A small rotation predictor, trained from scratch: widths [80, 112, 176, 256], trained on simulated grey scan slices of phantoms with and without marks.
Rows from block 6 of a small rotation predictor, named by matrix and row number. Rows with one number belong to one channel. Each number is 128 + 24 x the weight over its row's rms, rounded and kept within 0 to 255. All counts start at 0. Numbers have three digits each. After the name is the row's rms in percent of the matrix's.
After each channel's rows are labels from the 100 images, of 14976, where the channel reaches its highest value: "peak on" is the class under the peak. Only what is clearly more common there than usual is listed. The data: simulated grey scan slices of phantoms with and without marks. In brackets: how many of the 100, against the usual share in percent.
# convs0: first 3x3 conv (model.blocks.6.convs.0.weight, 112x112x3x3, standardized in use, each kernel summed), inputs 0-111
# convs1: second 3x3 conv (model.blocks.6.convs.1.weight, 112x112x3x3, standardized in use, transposed, each kernel summed), outputs 0-111

convs0.95 084:106114114143157121121156144132139127128148144064124125158148072162092145086142131143115119110107146132139103151177131139129164091165122130140079140138084098086112114128136145134137086165130147129165141146127130154135121095137172123102157129121137125131165138110164142130150143105121124127142100120180139152080168094135171136169127134157
convs1.95 092:128105116099097108133102143113103146108114152171154125106144175104158091130142119097163130164157153153115166088163158155154106162108147146136167144134137119153158159163155173155140155113152135154165122141131158143133165153145151148128144130148145146134082137131119139149135158147146153130155158157112157153172125165125161144128151153153
peak on: organ (41 vs 14.6); bone (25 vs 3.8)

convs0.87 114:118077088118151090113160137110114131091131113081102104172157096161115133076152150129093094092114153130113114125156147148108170111153130139132080120140095126116112141136149146137138103159144141143146139178131134175159130133140161140135161130130135153154161135125152152121136130125141118126138107134174137151113168111145154124180146164167
convs1.87 084:140098104097090096156101141113108138103110149164161126135127169107154104097140124097167126136158143149110156088154162146135116155103159165140156134133117135163154155167139141163125157134146135156160136142132138141160170161136156142140156116162152141130078133150116151150137154157141152125165151156115155159174121163144161143120133152156
peak on: organ (79 vs 14.6)

convs0.8 115:128088096093139109131154114119124107104133104095103107172133106146114116078153141108078101101111131110114120115170159164102154116162128148107091099125110128122132132151128145142125105155159164138156135168128107165151136114121162154126168137146164164149150144130154158130156142122146125127153107149180143140110149106135159148171154169171
convs1.8 100:136114120117105113144106172111107178110115169179158125134154174105160124149131126140173133174158163173113163141154136143161136168094152142142175163156145134159147153146168151155150165138135131148150133138140158127153155161163153137140138122154130132136123131144115131144128145155134144118143166137108145152177146175146162133124136146134
peak on: lung or cavity (89 vs 6.1)

convs0.35 060:094105107097133109085113137100084126108106128148123134134128167103138107180137123104126097105110139119151222110147154132083130110166104117135185098125096081132152125146131125125110115128149109123135144161095140106130136127122110132097106149091121147115132120077130162118118157091148116131155103163159135097168105131123146118130142145121
convs1.35 060:101144123120119141101119148127116137149126150140141120079114154090134112172143153123141126124147113137172153109152125134178079144163135126162144151107100081114168143136125127145102104078147133135147097127102157109073138129098137110108121123125141131136113126079131098156150157111141163171129142125114154148130079118072154134100159143180
peak on: soft tissue (68 vs 19.2); lung or cavity (29 vs 6.1)

convs0.14 101:084104120094145114085140123115115100109117111110135140153127119145119121134143145104127121109116139112132149137155144145085152120163112150112138100111100071110132149147103141122122080130170160150140143166089120141135137135108127149096149155103172156146156145075152172122152133112157118133144100160177161101129113107103145180152161160165
convs1.14 072:091110117124115125101116182121103181112122155149146146097152155143147116156148133132155141160151172174117160112154130166141118148096122098161164163151125089122140141134182178138162121124131143144163137145107177178106141123181158144096133128128145135138114139095115111149144143113146154131154148131121138167153134134107157142120149140143
peak on: air (100 vs 55.9)

convs0.76 105:115096106089124100104120107113111104098111089186111109135133194124166114131126150098135105155145120109104176107093132129115124171128113119126191116112160115143112179125110157111123127118147132157090127165117123156144118142105088144118136123114149150155125134105133126129124106130133134117088135129120128100210119150121087143135148162143
convs1.76 102:141137134145146136142148117120135114134126103092115111152116090163105165110106137156103105103121113109135092163101126100106153103157149148081086089128128161122105116121114096134109110139088098112081133072141102110132124129115113077149123118140086101095173101150143140128100109132104121116100117119156105115098138101144106091146077094094
peak on: bone (100 vs 3.8)

convs0.64 118:147099105074129110144117078103127076105128077141113111139106151095139089119152142069110105133137087081118137096143153143115107146133144154104143087088144150150145162155099119155110136126150157166133110154141095148162150151087128152152173129164152154142101134158121145139136139162146138125135132150137140117163124143116140136134141151143
convs1.64 108:175110109118101113159101136108122124105107135132135099174107134111137116098101117109130103107138114124113120118126117101100133134111160160119126113121150198154116122118125098154128145154102102131112116098164118069162133157117144089187130102160106108098119097179105156147100124164098141087112143114139119139131153137168133100117083107097
peak on: bone (100 vs 3.8)

convs0.91 095:082108119152156106089151159114101153116142157083125125156152092157108151109129120152127107104098161151140118151151117131121167097145104099151098145158086077095117117121160144114149083156129112114147150143108160156151110101150158127082125122081122131131150129093140126112129133082127108131135092117157133147100165096141156114171129128137
convs1.91 090:134098105087093105138096124112106125106108132147148128097097156083144075119141104064145127123150116123110154066142157142123073148115147155107152111089117118147158150160123134154099144102148143152153127146113102134120162155105136147129154127151153145123062138134119142136146148147148142135163142159124151141153089150112139137085143142142
peak on: organ (66 vs 14.6)

convs0.97 085:095126138150153128101146144132115148130120150078128147124127088152085149127114128154106137120119154147133137156150114119126155111156084099155113136146099053097133124116166122090144091149128131134139118129076146128109108087149155110071141133089117114114149141058139146139122148096117133127133110125162131145080151074101151129124117140121
convs1.97 083:125101091078108110131108109107107104098098124129137115111097134071140068115128120044132104117142113115102138063146140141104055143122138140093138103077113111138148143142118136150092131109160142144141105135117121149114151145092121153132148131150151148140093125124097143143128147144138152124163135144119138115138088139106142143112150140148
peak on: lung or cavity (30 vs 6.1)

convs0.102 072:113083098094129093113130135118106127093124092080123134160145095121094097106154144092119099075108142113135148111161150151112143084141129145121102085123063110115117133139156106148151096176157140152152118200126109143139129136134150136117159132132154149142142135127125148125160142111151120127133090124169140139112167092137158119152135145141
convs1.102 097:141119126120112118148116159131113154115118147163146147101145164108141088129160108086147143134146147150104151084143169164140113150096147152155155142128117117152145146169147142152143145119159158168153133168133129156124152147136148153129163126149177165140073143134099147137157137145166140123150143160099151156161119146116148160081163149167
peak on: air (87 vs 55.9)

convs0.13 103:148093105094151111148142095115131086110135103098113114157124103122110102085148137086094106116119106091120100111183129152116140124146123133102103089099118139119128136130118120133108127153149173125172131157130088161147115114105190149130181128151163157125133152145144128141161153131143136139163112132160139172104140119120175134161141163157
convs1.13 116:137093101108097095139105153105104164095109154163149102147141165111155120117124138127155116175155160170108147120160137139143127167109157151136159145176176148155151152145167149153167159151133118140143131126159168124160152155167152127151135121152128128131129117159121144160112152155127158104138163135125142153160162167159161131137131143133
peak on: lung or cavity (94 vs 6.1)

convs0.51 095:148104112101151115153150104120141089117138108093119117170116097111112110091140121093100111111108111092122099127182129144108134114142118143080102085099113130116117118129131099134112127162151176140173121163128088161152109116110186142125185130157159143124124156138142131141168150126131135139160104126165135167102146114127176137147127155153
convs1.51 111:132092102107095096134105163106103170094112156164150104139143167107156112118128136124157120175155164171113152103159140141150130168108156149143162155173175140153154153147166160153164155142138122141144127129154174125149153153166152133147134122150132132131123122153126141157120151150132155108137163138117145154160155166152161133134137146137
peak on: lung or cavity (91 vs 6.1)

convs0.96 096:084111122156157107089151160114101155117137157086122125153149095159105154110128118156125110110101162153140122153148120130121167102146101096153103147159093076090117115122161142111148080152124108112143147141103162149147113095151155127076121122079116129127151126091141130116126131080128113132132097114158131148097164092138152114166124123133
convs1.96 087:131099109087096108135098122113106122107110131145148132092097154082144074123139105062145130129150117121111154067144156146121073151118145151104153109086116114142158151158122137152095141103154141148149130147115100143114160152104132151127149130150155146121063138132118140137144146145149143137163144158127150136151086149108139140090147145147
peak on: organ (45 vs 14.6)

convs0.39 088:107128127119153132102134116115123108143114125091124133111123096133108122122135113120108121106101128104124129116168134124084148099176095130137110109089085063122156133145093137110092106113147135143158113129079142139112129119102150138089142139091144145131140133066142166133123166114158126135177095170164158134106089113095165163123171150146
convs1.39 091:120152129105137140113119132107112126152110153144150112065143142114140129173109141141158108123150106116142150119161102103152090143158116114098148120073114085130171148127123143126095131081145107127164088115084158104075139133090150101103121121126125114148113125081139109146115168125117149159162129131121141143144086146061160122117151120134
peak on: lung or cavity (70 vs 6.1)

convs0.48 124:087119122124116108081113120121098115119114117178128125117131192122143122158126147126129119142148123117121222115091139131128117156124126136112185112114151091127123158129103131118118105096148111131079105138109130132113133139101065122108111121093135138138115108084116133122114107112132128111089141143129132065178093122118083147113147138142
convs1.48 132:116161161159163161111159113165166115166160087103069150115121103147103142141123121133089147115096120112147108142087103114111131104145090097120103130119115117099101105103103122091119106115123124096104137120114111131115094090119090117110099149091113111129133135114145113083124091101113084147102096111134096088102111101113087112130119118115
peak on: soft tissue (95 vs 19.2)

convs0.89 121:141097104080129108139124086101125085103130085140111109140117149107146096118157149080112105133145099091122140099112161152128114150140162163106137089097152165154146165159106127166116129119149153162101114153154100149161157168094101150172163128168145154148110128164121149134130125160150135123108143153131147096159121140125106130140141143139
convs1.89 130:161116112121115115156118111108129107112116119119112097161117114123127130102100128115097089103125105108109092124095119096094125129115155152096098091120149178142090120115111082145119134150091099120085119087155096094146123155114116095172122098151097108120128093162116151132098090155103125094101133109147106107117143125153103094128080093101
peak on: bone (100 vs 3.8)

convs0.46 100:151098109090151115153140097115137085116136102101108118160117104107114104094146128076102105120112105089119100121183130151107137123155113126096106086098120133121131121134119110131102131152148172126172137160119097157154114106107187150115181132151159157120125156140144131142157155130147136143165111136162134170110140121120172136159139161149
convs1.46 109:137093104108094100138102160104103168094111158163152104141139164107155117120124134128159119175156161172108151111160136137145127168108159152139162155167178145156153153146169153155162158144130119140143129125158169118147153156162154126150133121153128126121126117158122142158116152155125156102133163136116143155158155168153162129128132142131
peak on: lung or cavity (94 vs 6.1)

convs0.57 089:083116127157160114092156158123105155122135160077130133150145091157094151116132135156123119111108160150146133153144131133127167104149105110149105142153086070080123125125162138125148074155121117109137141134108159144148117088150154123076130130090120125126159129089143138115129131081128111129128096122160134141089163075135148114158122134129
convs1.57 076:126099102083095107132097123108105120105105129138143124099095148089145074126139092060139117121148116123111153067137155144115074142124139158109147108080103110141154139155121139154088135092147142147141122142099110137105160158102126157125147131154143150125068134123119141132140142146150138143159135152125145131146080144104135136086147143153
peak on: organ (66 vs 14.6)

convs0.15 068:090107118119144118102139142119111127109129125077153149153132088137091121138148142118130122078094145122152142137160142145101150087154117141122117106124059084104134132140142116134147077164165152146147145186108120136131132127131146143101152156111168149137160142104148154108166137102155100137140076136168153127108155087120152144151152145141
convs1.15 080:120104108115122112129122151123110148105118141146143135100123153114139080115161091070140131115143145151100151068155156160106112136095126134155151139118097090140148138151151152147132126127138166162157151156103126155108144143139158149105161117140172159158079139102107135142162145133166147122148130151102148165150112131090152150072149144162
peak on: air (98 vs 55.9)

convs0.101 097:117111118094137119118142095122123083119141116097114119147097102125119114096155131101094118105112113097132142130184184165111133118139151168105111094105110124113136124172117108159107103149161150135162136151136077140122159123092155157126151152143154169141152128142147161138140153105153135142166121166168153119120133117112167159132173161163
convs1.101 107:127102093124092099130110176109102180099109170164147113138174160124157140128128151154153116168161168176106149145149125136165150166108136119148155169177158119145140154128178148144173150154131125140143099133136165130136143143176161134126132112139132128153134120122117114149126143134131149113131165123113142161160164164140154131140128136142
peak on: bone (100 vs 3.8)